config.yaml
encoder_arch: "vit"
train_examples: 39062
encoder_bias: "none"
encoder_qk_norm: true
decoder_layers: 8
eps: 1e-08
max_precond_dim: 1024
grad_clip: 1.0
warmup_steps: 160
adamw_weight_decay_other_params: 0
Rows from block 4 of the audio encoder, named by matrix and row number. Each number is 128 + 32 x the weight over the matrix's rms, rounded and kept within 0 to 255. All counts start at 0.
# fc2: MLP down (encoder.blocks.4.mlp.fc2.weight, 256x1536), inputs 384-575
fc2.116 [126 129 136  98 157 161 205 108  71  81 133 143 133  90 148 134 119 102 100 148 124 104 155 122 111 102 121 107 125 117 104 104 115 100  96 143 121  98 120 133 155 126 116 107  72 138 154 134 203 106 114 104 113 145 109 166 138 136 108  54 126 107  97 134 136 123 157 136 128 124 125 121 142 137 148 123 126 100 134 185 150 138 205 130 162 102  81 165 122 137 144 126 119 112 142 170 144 128 121 118 115  90 121 122 159 104 144 107 113  69  49 130 124 162 149 101 170  87  95  92 111 183 141  93 124 154  83 118 136 106 123 126 104 103 142  98 143 111  92  96  87 116  95 137  82 142  92 193 115 142 177 119 128  90 167 131  70 135 160 103 171 103 103 127 106  98 150 120  45 109  95  88  90 140 130  92  93  93 138 174  96 123 146 138 126  94  73 112  82 102 139 164]
fc2.117 [146 143 139 107 130 159 111 123 113 116  98 136 119 118  91 147 110  92 159 196 131  87 106 136 144 106 187  91  96 101 100  31 153 126  99 149 115 134 105 126 133 171 156 152  91 134 171 146 155 128 119 180 137 143  84 148 111 113 114 138 135  87 142 194 116 163 151 133 155 173  43 141 108 159 147 126 110 124 153 140 177 161 138 111 200 155 132 145  95 143 109  53 166 146  91 155 127 106 104 125 100  80 148  79 152 143 152 155 124 108  93  91 111 139 135 117 195 118 154 162 104 135 137 174 124  99 140 128 129  61 112 127 129 121 124 142 165  85  10 131 115 112 140 147 177 110  98 149 102 113 127 139  97 112 128 129 115 131  62 130 102 133 122 135 101  94 180 110 100 100 121  73  97 108  79  97 113 104 139 237 184 129 173  70 155 150 128 109 110 125 108 174]
fc2.118 [147 146 150 110  65 148 196 170 128 141  92 105 139 157 112 162 161  86 131 146 112 156 156 147 123 103 196 105 115 164 115 178 198 134 138 153 153 144 190 163 172 102 119 133 124 147 200 136 144 113 157 124 172 124 117 117  96 133 153 137 138 129 113 183 141 168  96 139 125 147 143 181 180  96 133 117 132 143 170  96 126 174 136 115 206 109 115 186 145 117 151 150 191 179 205 103 143 190 133 141 140 138 136 139 121 141 145 140 135 115 124 139 105 100 123 115 133 162 127 158 146 193 157  88 126 102 131 146 141  92 174 169 185 149 160  68 106 199 123 132 119 119 141 165 198  84 137 111 111 144 137 143 178 128 140 120 141 144 149 194 138 167 144 167 115 122 128 174 119 148 119 184 134 142 172 110  97  97 176 176 177 137 128  88 130 184  98 130 132 132 107 192]
fc2.119 [134 137 168 122 141 119 115 124 135 132 169  87 157 168  90 187 166 143 115 137 102 183 187 122 154  80 102 138 125 161  98 131 153 155 155 187 187 107 114  94 126 165 136 179  68 114 185 117  87 144 132 147  75 167  51 102 150 153 112 133 158  87 164 104 153 110  75 112 152 122  85 126 103 109 139 111 160 173 141 129  25 133 190 156 115 130 120 119  96 183 144 101 168 142 129 137 104 158 124 163 174 118  91 166  96 163 116 156 107 113  46 153 128 108 182 117  95 138 126  56 130 149 122 125  95  84  87 136 133 100 143  93 188 157 136 153 107 152  91 144 153 146 127 119  84 203 160 133 133 126 193 151 140  94 122 114  86 181 111 159 133 143 158 134 103 161 126 124  97 150 125 144  87 106 135 153 103 139 143 127  77  82 127 108 115 140 105  57  88 153  87 153]
fc2.120 [157 133 134 139 117 105 139 114 144 161 125 118  79 103 100  85 116 149  96 144 142 170  98 141 130 124  99 132 144 135 123 101  91  86 141 115 115 157 160 119 115 118 134 176 122 122 127 173  99 120 188  88 106  74 142 126  77 115 148 166  89 166  80 133 133 138 140 134 118 137 115 147 114 139  72 152 159 105 118  94  70  92 102 155 114 116 177  76  65 181 149 122 129 110  96  86 111 129 154 141 128 118 153 141  34 127 138  84 101 176 146 119 113  91 101 106 126 140 157 146  98  63  96 144 151 118 135 105 112  86 153 142 145  80 122 132 110 140 156 138 109 150 137 108 101  89 168 113  99 100 156 124  91 128 112 102  79 145 152 116  95 140 152 119 130 118 122 179 138 121 138 136  86  85 183 111  96 144 121 122  98 120 136  87 122 157 115 132 121 149 130 128]
fc2.121 [141 157 111 103 108 152  98 109 121 134 120 135 128 129 140 155 137 100  84 142  49  83 122 113 164  88  75 152  91 138  54 119 168 103 140 180  81  64 119 126 117 104 161 145 120 110 130 119 116 126 102 118  58 149 124  89 161 163 177 157  76 102 103 155  96 196  26 111 109  49 189  97 100 176 180 136  91  98 102 101 160  77 157  87 199  62  47 136 146  99  89 150 111  74 144 121  89 158 107  92 103  55  41 139 218  36 163  79  60 145 103 146 114 142 147 139 200  56 194 121 122 133 103 101 136 128  98 149  91 122 161 159 121  91  88 113 147 102  75 110 127  70  71 123 157 143 132 176 136 126 112 140 113 129 139 119  44  86 123 106 147  55 118 124 144  84 107  81  52  92 102 118 166  56 112 101  64 115  98 174  83 139  98 145  66 172 110 172 112 185 163 157]
fc2.122 [145 199  91 129 137 205 120 167 157 135  86 116  55  98 174  97  57 121 150 125 142  64 125 128 197 128  69 103 147 127  64 147 121 111 130 119 128 130  95  82 109  93 171 192 142 146 103  94 114 147 127 103 155  81 136 106 141 151  80 160  69  72  83 137  88 106 131 143 178 122 219 126 112 156 121 131 119 154 109 147 103 154 161 118 147 155 144 101 185 128 103 125  94 115  99 155 129 119  80 103 137  89  98 164 110 120 129  95 130 131 103  71 103 139 122 109 158  79 109 108 169 147  80 109 155 171 131  93 147 155  68 177 113 108 118 175 166 103 107 138 102 152 116 178 133 118 157 168 129 105 102 139  59 113 130  46 134 139  96 118  76  70 136 136 130 106 143 122 128 165  75 110 115 106  98 137 152 146 116 149 178 149 153 126 104 181 124 141 132  87 126 129]
fc2.123 [113 118 162 112  98  99 166  72 123 136 151  89 149 162 116 161 118  96 106 110  86 148 113  91 133 191 151 116  87  94 128  85 172 146  54 171  95 122 214 139 137 110  87 107 139  95 116 139 112 109 146 137 115 162 160 141 158 100 133 171 122 155 154 120  76 164 165  99 159 134  83 153 139 168 117 116  92 129 126 138 135 110 168 107 145 112 141 143 188 109 160 123 106 194 131 184  84 135 120 120  90 120 121 161 151 113 117 139 166 122  88  70 111 176 109 140 145  64  99 134 155 135 156 125 109 208 113 119 166 121 103 111  97 146 149 113 160 120 136 114 154  89 122 128 105 131 100 112 151 135 154  91 126  88  82 182 147 107 116 124 144 106 110 115 124 125 111 121 120 148 132 159  55  79  95 138 147 102 115 115  93 195 155 146 161 118 139 120 155 110 183 135]
fc2.124 [116 166 139 149 131 151 138 196 142 172 146 113 136 162 115 194 141 118 175 149 171 100 114 140 145 119 137 112 140 119 137 116 151 155 180 147 150 146 147  84 159 150 156 112 170 116  79 144 155  98 124 177 158  96 110  71 129 164 134 167 226 185 133 142  88 125 106 133 106 146 112 143 177 101 153 147 120  85 120 139  96 128  91 129 124 123  80 127 161  80 127 107 122 147 125  80 104  99 181 128 128 117 182 111  98 149 122 216 100 123 121 140 180  99 128 174 143 168 147 167  78 153 113 118 126 144 140 100 192  92  96 152  77 176 128 120  89  79 120 129 176  99 129 119 130 134 110 141 102  81 136 125 137 118 142 157 105 127 110 166 151 109 120 173 128  74 139 145 153 121 173 100 108 145 193 143 153 140 100 114 123 171 103 148 120 155  65 157 124 186 130  74]
fc2.125 [138 115 118 156 145 159 201 151 127  86 106  61 111 114 123 100  79 125 120 164 163 102 102 130  55 171 120  80 128 136 111 123 125 134 117 158 123 152 158 125  68  94 164 166 185 100  75 170 157  96 144 134 131 112 167 142  96 136  77  79 113 109 112 171  65 162  95 155 119 142  64 138 132 105 111 125 114 116 144 118  97 154 148 117 177 131 110 120  87  37 124 173  72  92 106 192  61  94 180 151 127 132 120  94 202 124 173 112  76 166  68  66 138 164  83  92 204  54 178 130 215 151  98  49 117 197  68  61 155 147 155 164  77 122 118 186 129 101 141 129  64  80 172  36 163 149  95 193  65 153 140 130  79 132 120 130 105  82 198  66 121 124 165 110 112  86 178 126 144  95 151 139 138 156 153 139 165 115  90 105 108 139 136 194 145 124 181 172 138 173 164 125]
fc2.126 [155 133 144 103  95 149 134  80 112 104 122 130 126 108 170 156 104 128 126 114 146 169 143 141 115 107 153  63 112 141 147  82 138 135 137  86 133 104 121 159 132 143 134  73 119 133 134 154 106 145 158 104  96 114  78 100  90  84 106 161 148 134 129 165 112 152 143 116 110 142 134 124 128  89  70 126  98 114 135 107 167 144 125 121 117  74 137 136 108  49  96 106 147  84 139 102 171 168 160 128 118 132  84 131 123  84 152 141  78 149  94 100 123 135  97 138 152 193 113 128  97 147 109 113 126 125 148 139  73 107 119  84 131 103 116  99 114 118  77 137 133 156 138 119 177 113 136 128  78 120 142 120 164  88 114 104  66 123  72 138  96 132 103 151 143  60 126 126 140 120 118 151  83 124 127  58 106 100 113 155 155 126 149 132 113  83 120 164 157 130 163 159]
fc2.127 [130 110 111 136 106  98  98 146 161 104 122  99 118 120  53  80 136 149 134 143 155 173 144 177 140 137  95 120 151 110  91 137 156 155 204 108 157 153 168 134 145 138 133  98 178 147 126  84 100 146 161 138 172  51  68 126 166 130 106 115 115  93 136 112 173  77 174 113 125 141 112 140 183  92 137 166 167 149  99 100 156 181 118 141 112 139 151 125 123 105 131 136 125 125 193  91 113 160 128 105 161 162 140  85  79 124 117 132 105 153 188  92 120 104 115 110 114 139 116 122  47  96  72  92 120  61 124  94  88  75 104 106 174 120 121 134  55 114 163 160 129 123 106 131 114 118 160 138 129  94 115 129 127 134 100  94  93 144 133 142 142 159 144 108 148 134 186 114 139 106  95 120 128 166 124 141 126 151 103 105 199 140 105 177 116 121  94  88 140 118  88  87]
fc2.128 [117  63 114 161  88 143 101 110 142 139 143 141 113 132 130 127 112 152 100 161 134  95 107 119 102 117 123 134 152 123 126 171 142  70 120 113 136 133 140 142 139 146 134 208 108  98  96 101  70 111 163 139 155  97  95 102 173 139 107 118 110 142 166 158 135 139 137 151 127 169 100  94 126 131 146 161 143 131 138  74 136 147 105 106  84 137 167 101 197 103 116 144 171  78  56  61  87 151 136  96 151 155 151 119 101 150  87 138  83 182 171 118 121  99 105 125 102 118 196 139 146 132 119 107 130 124 122  85 113 113 112 145 143 118  98 197 124 114 101 115 149  95 149 104 214 166 113  96 107 159 111 115  78 149 109 159 116 136  89 109 107 181 183 103 122 160 192 110 172 164 120 170 186 138 110 170 150 135 108  57 112 105  88  88 146 130 100 106 112  88 120 117]
fc2.129 [141 203 118 134 155 116 141 101 131  45 133 115 128 124 149 152  85 135 134 179 155  68 126 178 136  81 167 146 119 132 122 101 139 122  79 104 144 141 154 160 101 144  93 113 182 149 152 164 120 139 111 104 124 135 114 147 158  96 102 134 105 111  82  98 113 117 165 135 158 169 150 118 130 179 152  65 117  74 100 164 218 167 125 165 142 133 157  72 141 124 118 119  92 130  98 156 176 113 150 111 122 104 137 121 107  92 110 134 148  86 130 141 106 103 124 177 130 119  95 107 148 132 136 142 174 167 131 128 135  83 155 116 126 143  57 108 110 141 134 194 100 125 114 135  89  81  91 150 139 165 127 175 133 153 110 155 137 106 110 102 157 107 104 144 158  90 134 138 115 184  87  95 101  98  73 100 122 120 125 186 172 152  67 113 107  41  84 187 174  88 148 104]
fc2.130 [159 134 123 133 158  77  95  76 100 127 120 130 140  80 124  80 106 110  79 150 139 108 119 139  90 138 197  74 115  74 141 116 108 147 119 186 139  89 127 219  83 159 158 154  94 104  94 102 183 143  72  73  89 197 136 183 141 190 123  94 116 100 192 156 137  55 193 108 130 139 131 103 161 129 107 126 127 165 123 143 164 167 150  71 166 181 146 157 112 115 149  60 106 100 163 185 151  91 113 152 121 163 121  99  25 117  74  93 100 116 103 103 127 109 118 122 142 161 114 108  99 140 148 133  90  73 139 127 180 120 187 107 123  90 137 108 143  90 100 134  95 130 142 150 124  86 105  81 109 139 108 113 164 115 114  87 134 120 163 125  82 181 100 102 101  77 152 110 114 154 185 158 184 141 109 111 159 103 121 141 121 130 186  47 154 116 167  63 107 100  47  85]
fc2.131 [115 117 115 170 151 142 140  96 114 202 188 162 195 175 117 165 123 146 122 102 108 132 128 117  84 117 159 182  96 150 224 170 159 108 170 101 109 169 161 118 164 182 138  94 121 101 185  90 112 124 141 190 128 102 157 175 218 171 202 139 191 115 153 136 170 139 145 128  91 120 138 190 101 147  71 114 168 147  89 141  80  70  90 185 151 194 150 147 170 160 204  48 129 121 119 137 165 184 140 134 154 174 157 178  69 140 126 169 182 127 173 181 164 168 135 184 105  85 136 109 102 133 129 178 112 113 184 208 136 124 112 114 178 165 121 165 134  75 179 101 189 122 140  68 131 164 191  98 193  98 135 101 190 116  93 119 226 156 118  93 131 138 113 120 102 188 122 145 143 171 130 167 119 120 114 146 137 145 149 144 109 147  87 106  97  95 108 123 160 127 174 132]
fc2.132 [ 95 121  79  98 163 206 146 192 157 104  95 169  98 154 170  66  74  89  94 139 181 107 101 125 133 160 156 139 134  74 123  78 112 145  73 177  77 109 146 153  99 114 206  90 189 124  79 187 111 119 164 148  79 140 204 120  98  71 147 111 133 195 156 132 140 182  98 145 125 123 152 138 126 155 226 130  74  96 142  61 109 124 139 117 136 198 123  43 132 158  84 134 114  70 195 194  85  79 171 146 126 148 103 176 179 148 141  86  93 150 145 105  59  90  63 129 184 111 179 188 181  84  63 124 128 116  94 113  70 185 200 181  61  76  88 107 130 119 165 123 139  79 160 107 171 125  94  87 156  86 134 104 121 189 127 196 118  77 128 164 214 172 130 174 147 110 129 120 122  87 127 110  94 132 226 133 114 127  34  82  80 131  70 147 206 111 121 112  99 114 150 143]
fc2.133 [133 124 147 183  94  73  96  27  89  81 174 130 113 149 143 177 202 157 110 112 104 132 173 140 131  81 117 151 110 183 143 148 137 125 176 129 192 129 130 116 173 128 118 120  62 142 150  78 154 126 106 156 126 143 118 160 177 160 121 144 180 135 160 150 136 130 152 114 110  34 126 133 177 156  78  47 155  80 163  90  57 141  60 118 129 149 104 172  93 142 154  89 197 154  90 146 136 109 118 121 187 122 115 116 148  77 153 158 160  96 119 157  71 155 169 133 129 136  66 118 143 127 172 129 117 109 154 118 116 111 136 158 158 157 133  97 117 125 145 107 119 160 134  81 106 151 159 130 139 129 196 140  71  99 123 150 146 148 157 176  66 104 121 112 111 177  61  88  93 134 152 146 132 128  53 179 100 151 133  69  79  95 147 135 150 113 145  94 101 125 115 152]
fc2.134 [134 113 121 138 105 159 103 151 128 104 138 147 124 136 118 124 121 168 116  96 101 150 119 119 145 118 176 161 128 129 157  87 162 139 148 106 110 102  82 120 154 110 199 165 129 127  98 149 128 123 121 121 201 125 121 109 133 162  96 134 145  92 129  97 127  90 170 137 153 115  75 151 148 116  76 134 131 153  94 132 107  87 118 135 113  82  94 102  66 150 146 179  69  57  77 139 134 168 136 115 124  74 146 167  55 123  92 152 119 132 131 129 189 134 151 135 124 154 123 129 126 134 153 143  97 109  90 149 189 101  85 140 114 102 128 149 127 118 143 114 157 120 161 137 109 185 153 149 179  99 151 113 136 102 114 141 115 111 136 142 147 108 158 124 149 131 136 125 126  85 166 146 177 181  96  94 103 163 129 117 121 127 159  35 130 113 174 112 119 124 153 149]
fc2.135 [135 123  69  74 120 121 160 203 108  85  79  67 116  95 151 106  40  74 105 117 137 134  93 133 100 105 187  99 146  71 151  57 119 126  78 143 126 169  58 119  99 103  91  99 125  83 108 188 143 102 150  66 109 147 149 108  89  79 178  71 103 118  75 125 155  92  94 156 107 182 137 122 107  89 102 119  85 148 129 129 164 134 116 130 178 164 113 126 190 103  70  96 114 134 154 162  97 125 177 146  78 114  93 164 136 132 137  83 135 115 107  93 118 146  79 123 143 111 158 129 152  81 117  87  98 199  98  61 144 136 144  92 132  98 145 119 180 145  79 129  88 123 147 148 151  81 113 157  77  97 128 115 141 105  76  99 126  92 139  75 158 130  77 116 130  79 164 167 153  98 125 129 136 124 187  57 115  78 118 152 121 141 152 132  96 131 136 131 142 135 167 115]
fc2.136 [132 120  79  77  81 123 129 138 120  73  44 116  89 126 138 113 121 102 144 107 157 139 127 151 122 142 134  80 125  92 123 108 104 100 156 125 109  95  64 166  85  85  99  86 137 151 111 185 110 136 180 116 129 136  97 150  97 105  98  63  72 103 109 127  77 131 203 126 163  89 127 137 154  95 124 113  86  75 124 103 117 140 119 158 138  97 162 123  84 155  59  50 215 155 176 159 122  95  83 114 112  83 103  88 141 127 202 102 122 129 141  77 124 219 101 114 168 130 126 144  70 123 136  96 134 125 121 129 134  98 120 113 111 138 104  70  84  89 153 155 104 117 137 159 114 110  96 137 132 103 116  98  90 103 135  82 123 101 169  88 103 108 126 157 153 125 137  96 133  81 101  41  65 125 122 108  89 101 124 165 146 130 132 226 126  95 111 128 151  99 160 129]
fc2.137 [132 133 142 154 107  97 106  60 100  99 148  48 114 138 141  98 154 140 104 128 113 130 174 127 166 182 140 131 107 144 140 149 115  98 110 148 136 146 161 158 132 162 111 112 121 148 133 108 156 115 122 165 130  59  90 154 151  93 135 147 185 104 179 105 152 110 177 122 162  61 101  62 150 117 132  92 140 124 181 112 143 155 141 142 181 106 132 116  83 125 162 117 169 141 112 162 105 100 119 143 128 121 168  80 142 119 141 134 135 109  83 122 131 135 160 139 177 151  61 122 135 129 149 133 134 149 155 127 108 110 122 124 147 125 175 119  77 135 144 114 134  85 115 177 114 106 192 170 101 143 150 130  79 122 102 147 138 117 115 131  96 137 111 138 126 159 150 150  85 192 118  92  98 103 110 156 121 146 164 147 107 124 188 110 154  93 123 146 123  64 143  74]
fc2.138 [151 137 153 122 117 147 124 188 171  88 114  93 110  87  81  84 195 122  98 152 116 112 110 122 161  87 148 112  80 153 107  95 104 118 159 164 112  81 102 148 153 102 105 121  91 134 156 107 114 177 130 143 174 123 114 128 163 156 142 104 121 127 177 144 112  92 147 123 138 107 104  89 171 148 151  90 129  80 131  93 136 151 122  85 114 124  67  69 104 194 137 157 118 135  98  98 159 132 110 126 146 154 142 157 109 113 159 138 113 162  90 132  89 155 179 126 163 120 174 171 105 179 140 133  94 103 107 160 118  36 192  83 126 124 120 140 120 118  66 131 106  77 130 133 117 153 128 121 111 155 145 140  85  83 129 100 101 144 141 161 128 132  93 123 103 105  96  99  98  81 104 108 152 119 146 114 149 147  91 159  98 172 120 123 152 139 108 144 144 122 110 141]
fc2.139 [ 92 102 183 123 183 103  68 112  61  81 130 165 169 161 169 184 164 113 131  47  91 112 109  61 125 207 125 195  80 173 139 159 176 161 143 135  98  80 104 144 119 121  84 144  89 113 164 179  99  83 111 186 100 158 139  89 143  69 148 133 166 172 154  64 137  89 155 125 101  83  83  69 121 210 184  46  90  85 156 147 102  64  87 145 103 131  77 117  53 133 130 165 141 118 104 135  88 138  91  92 133  56 122 167 214  93 163 164 100  68 178 174 132 180 163 183 171 155  87  99 106 160 171 120 101 112  72 188  58 141 124  89 166 137 143 164 117 184 181  64 189 121 163  83  86 184 119  85 134 105 135  84 119 133 109 117 164  97 141 171  70  95 103 134  99 183 105  86 123 101 216 101 173 118 141 124 116 114  89 173 108  99 128 160 131 106 161 117  87 175 153 150]
fc2.140 [136  99 127 112 130  99 101 130 176 214 111 122 160 124 138 132  99 127 128 111 160 101 119  98 138 179 101 128  77 147 108 130 139 142  63 160 108  87  49 105 107 128 124 121  85  93  97 186 136 114 105 167  85 135 168 147 138  81 129 128 128  57 139 129 109 171 133 142 134  84 114 132  91 115 170 163 108 134 131 113  30  90 133 101 225 184 147 173 126 130 113  90 141 162 126 112 122 154 151  82  62  80 159 139 152  88 126 139 131 142  68 137 120 156 109 135 190 106 122 153 127 103 105 126  96 113 172 115 165 111 118 194 183 128 102 141 170  92 177 107 120  85 147 112 178 143 166  99 105 124 115 107 110 158  79 100 137 103 142 114 120 160 110 108 108  98 140  64  93 132 135 108 105 190 114 130 164 115 127 160  79 153 147 126 122 139 166 114 118 120 153 112]
fc2.141 [ 94 110 158 152 109 109  89 134 118 127 102  97 155 167  62 132 111 113 149 141 105 140  88 177 129 142 123 121 132 106 153 103 154 211 153  91 183 136 157 118 182 118 135  75 129 139 123 130  89 120 133 173  85 143 135 159 143  95 121 178 173  59 154 140 110  74 122 116 115  92 101 130 138 132 179 150 140 165 101  53 125 170 120 164 131 153  66  99 129 163 129 105 116 128 163 118 127 132 143  97 117 113 138 133 123 132 157 170 140 117 161 141 135  96 107 154  71 114 108 100  84  99 146 100 123 140  92 139  99 162  61 130 130 152  99 121 114 142 112 120 178 161 129 114 158 109 118  95 127 152 126 142 153 114 112 132 114 118 112  90 112 154 111  65 135 119 147 131  97 145 130  99  59 136 184 113 204 125 123 112 164 101 113 135 131 102 117 129  61 124  94 113]
fc2.142 [ 93  73 140 153 136 101 134 193 110 104 125 151  73 117  70 142 182 108 183 147 158 173 156 130 159 115 165 110 152 126 154 146 132 105 112 113 183 156 137 106 198 183 114 144 113 138 175 110 153 121 163 145 187 135  90 127 111 196 146 169 170 123 108  97 152 152 217 121  80 130  25 143 190 125 123  77 145 171 127  83  63 119 164 181  82  84 149 158 156 160 145 121 178 191 141  92 138 117 110  82 145 116 146 118  19 182  97 165 155 115 141 149 118 173 162 117 128 155 142 162 128 130 161 118 142 107 142  98 145  81 152 118 128 151 129 113  79 187 133 170 155 195 175 112 102 135 133 111  63 118 138 110 160 133 127 120 107 167 139 107 179 132 163  90 149 134 103 184 127 134 107 148 175 221 124 122 111 113 126 118 119  68 189 128 107 115 124  78  93 111  95 141]
fc2.143 [138 150 146  84 146 136 128  53 130  61 130 182  93 126 104 126  92 135 104 134 168  82 168 151  98  87  84 146 112 169  71  74  78 121 102 123 101  86 162 141 102 101 195 141 129 123 151 138 104 153 100 127 178  83  12  38 125 176 103 116 135 164 142 158 117  65 113 126  70 176 116 126 123 150 116  29 120 103 166  99 139 168 149 156  88  57 141 114 176 114 140 190  88  88 109  90 152 131 125 148 142 139 103 133 115 183 118 121 142 110 146 116  92 150 142  98  70 137 115  99 112 137 134 122 145 113  21 180  53 143  91 107 160 119 127 123  84 101  59 135  93 149  99 148 164 171 158 133  85 164 156 178  72 130 177 170  92 126 115 160  81 116 139 127 168 129  95  96 156 107  79 129 172 170  89  80 119 157  97 109 157  99 118 140 124 143 127 122  78 101 109 109]
fc2.144 [149 112 155 124 106 117 115  83 130 113 139 103 164 127 149 149 170  99 164  90 144 116  99 136  82 164  86 132 114 100  94 120 124 110 155 155 129 107 109 113 132 145 133 121 194 111 139 129  73 100 117 157 174 160  34  92 142 170  91 151 135 131 156 182 113 142  93  99 125 125 123 113 153 161 130  78 104  91 149 109 138 127 133 149 231  69 133 132 174 124 150 137  72 145 154  76 105 115  96 119 117 133 126  96 177  74 142 167 114 141 120 143  88 102 124 142 151 114 149 153 116 156 103 123 121 129 155 137  97 138 107 109  91 136  99 123 130  92  90 113 142 144 144 138 186 118 131  86 146  99 118 118 121 135 118 118  95 113  77 123  72 113 114  98 123 136  58 132 130 124  90 106 127 148  81 112 109  96 128 148 140 163  87 132 143 105 101 163 176 132 152 131]
fc2.145 [ 81 114 155 103 153 102 145 107 137 128 133 138  91  60 155 131 135 137 123 156 100 105 139 115 100 109  81 108 144  99 122 146 118 112 123 105 116 129 147  73 112 142 116 135  79 125 128 164 101 176 119 114 121  94 179 110 117  89 127  69 112 100  78 179 117 129 125 145 137  69  94 116 174 137 105  63 118 109 104  93 120  69  47 106 151 136 137 139 156 116 113 111 168  91 117 132  71 106 116 116 103 101 125  63 183 132 188 136 110 149 174 131 117 134 131 113 123  91 159 165 137 167  86 119 122 153  87 103 133 143  98 155  90 147 115 114 117 122  86 121 121 129  91  92 124 100 144 101 179 100 144  96 100 129 136 140 129 124 106  96  93 128 143 121  68 110 138 102 146  59  59  59  95  84 127 151  94 131 147 184 111 137 127  80 121 147  92 113 141 111  71 174]
fc2.146 [115 161 141 149  81 127 117 145 168 140 127 149 133 141  82 115 160 149 161 157 110 124 123 171 136 119  94 106 145 172 119 138 150 124 159 142 179 114 117  64 136 113 142  89 116 158 154 135 125 193 166 112 160 116 131  72 128 201 116 105 124 103  89 147 112  65 106 154 113 124 102 145 190 138  90 144 177 130  71 110  94 174 130 159 140  95 102 103 152 111 125 134 137  59  91 123 123 174 130  74 203 120 104 167  77 154 172 112 128 179 120 138 171 124 192 144  91 143 160  96  72 190 150 100 134 109 119 192 102  85  92 124 146 124 114 147 116 100 132 159 126 142  77  96 147 126 163  82 112 128 133 112 127 104 173  53 134 160 169 179 108 137 182  84 145 105 134 111 148 113 104 158 114  84  97 155 147 180 155 168 125 117 135 162  51  79 122  80 137 103 102 106]
fc2.147 [145  75 116 117 157 162 147 119 131 115  87 175  76  83 144  69 116 109 114 130 151 147 134 114  92 122 153  70 118  89 120 144  94 130 149 168  82 128 158 189 135  82 123 196 142 101 121 169 159  79 100  88 132 160 113 121 107 144 106 142 129 167 143 139 176  85 182 139 104 164 102 140 164 149 133 137 101 136 104 138 157 100 175  85 116  81 131 134 127 116 146 134 104 145 175 178 119 117 187 163 135 158 134 111 100 163 131 103 102  89 156  50  88  90  94 114 115  78 113 147 172 128 127 136 126  86 108 103 189 152 103 153 110  92 132 111 145 103 138  70  96 122 138  97 128 120  86 109 156 113 134  90  93 114 106 151  98  99 172 140 148 146 122 119 122 131 162 134 104 142 145 132 113 193 137 156  85  91  73 140 115  97 134 215 131 115 202 103 143 127  62 113]
fc2.148 [107 132 128 170 177 116 113  80 140 175 180 121 153 175  50 148 181 158 133  99 109  95 117 124 189 113 137 155  97 169 155 114 132 173 102  40 152  83 138 124 136 157 106  86  86 143 170 103  87 136 150 181 132  83 109 137 161 108 147 153 158 117  91 109 138  87 120 156 118 113 124 100 170 131 119 160 128 163 111 168 107 129  98 152  97 139 122 107  99 130 137 139 142 122 106 113 165  87 148 102 112 139 154 146 118 129  37 188 132 150 143 164 153 127 149 169  60 143 142  86  96 131 165 124 127 104 144 173  99 126  83 141 127 163 105 165  70  84 182 109 180 143 118 170  91 175 164 119 141 119 116 172 133 111 118 149 180 127  79 126 115 142 119 110 142 127 119 135  87 120 157 106  60 154  78 134 176 164 172 131  65  85 107 170 127 139 103 140 165 115  94 100]
fc2.149 [126 161  88  80 149 167 130 137 104 183 128 140 144 147 122 180 115 101 143 140 132 126 156 134 195 108 151 125 118 105 116 163 171 125  61  87 107 123 100 147 130 137 134 115 140 134  97 151 140 104 167 176 190 161 124 181 158  86 170 159 112  89 127  95 186 104 150 126 164 108 132 114 150  71 143 147  78 148 163 111 140 204  62 118 124 165 131 207  97  76  99  87 164 149 154 174 105 136  98 183  96 136 144 138 164 143 141 148 168 138 125 134 158 195  70 172  94 127 108  95 131 170  97  95 120 182 137  88 131 148 125 200 108 157 164  84 149 158 154 140  82 130 128 212  83 114 123 159  96 148 122 118 153 118  85 186 207  83 105  68  87 101  66 135 141 104 137 164 144 172 178  84 102 158 142 108 175 113 138 103 178 150 181 192 165 128 119 147 142 155 146  78]
fc2.150 [132 141 133 131 148  94  96 145  96  60 146 105 208 146 103 206 160 159 145  84 111 153 154 104 119  99 136 169 104 116 153  97 130 126 111 113 144  78 150 160 136 101  79 156 100 128 152 138 131 113 144 167 139 172 134 152 174  75 210 118 164 115 113 125 101 138 122 124 123 131 152  87  80 143  92 105 103  88 126 149 157 130  54 113 136 148 119 132 126 149 125 145 140 126 134 105 181 201 126 119 119 113  86 126 120  78 134 157 147  50 138 160 119 109 151 171  95 109  76 146 119 114 161 116  99 115  92 149 145 117 146 129 161 168 152  76 158  70  97  92 233 134 111 163 111 135 138 164 131 133  96 146 148  90  79 119 121 120 149 131 167 135  83 153 100 150 141  87 103  84 168 140 157 121 174  84 132 119 148 141 102 142 139 141  97 119 124 110 169 182 124 155]
fc2.151 [114  85 103 149 102 140  83  73 142 161 125  93 142 125 141 118 166 125 120 125 123  94 127 117 110 117  70  95 127 126 109 149 136  75 153  65 157 145  87 136 175 119  91 160 118  91 100  77  92 112  77 127 146 107 113 119 182 170 190 120 144  98 168 117 104  83  55  89  78 119 137 122 155 169  78 129 123 122  88 150 149  68 154  99 163 101 127 200  79 218 158 104 142 153  23 116 130 158 105 138 138 152 167 145  58 111 151 126 151  71  89 174 139 108 193 133 148 155 144 146  92 116 117 153  72 115  92 189 111  82 139 128 163 130 146 142 162 107 130 107 118 107 136  47 119 133 148 109 180 117  79 113 130 128 161  39  83 127 122 197  57 115 113  80  82 110 109  92 102 141  87  69 183  76 116  64 131 130 184 190  90  66 122  84 138 126 102 116 110 178 121 159]
fc2.152 [132 133  88 107 129 121 159 132  96  78 112 125  97 109 179  70 123 113  71 108 135 135 177  87 132 136 114 111 113 126 146  82  81 143  84 200  82  85  82 199 112 115  73 131 116 125  94 125 160  73 104  63 175 149 213 131 151 143 134  61  75 148 139 117  92 108 147 116 166  98 141 124 101 102 141 123  87  96 140 124 148 127  71 130 107 169 132 131  78 103 100  82  90 151 153 140  88 101 154 113 127 105 127 187 168  92 131  62 148  63 117  87 165 208 133 136 225  73 116 185 180 156 125 159 123 153  82 137 147 121 147 143 137 100 162 200 166 138 154  79 123 101 149 150  96 147 116 179 140  79 122 134 136 101 124 120 134  94 179 119 132  70  73 144 159  98 154  89 109  68 158  90 168 151 157  98 103 113  94 143 125 128 122 135 140 211 127 126 157 148 149 138]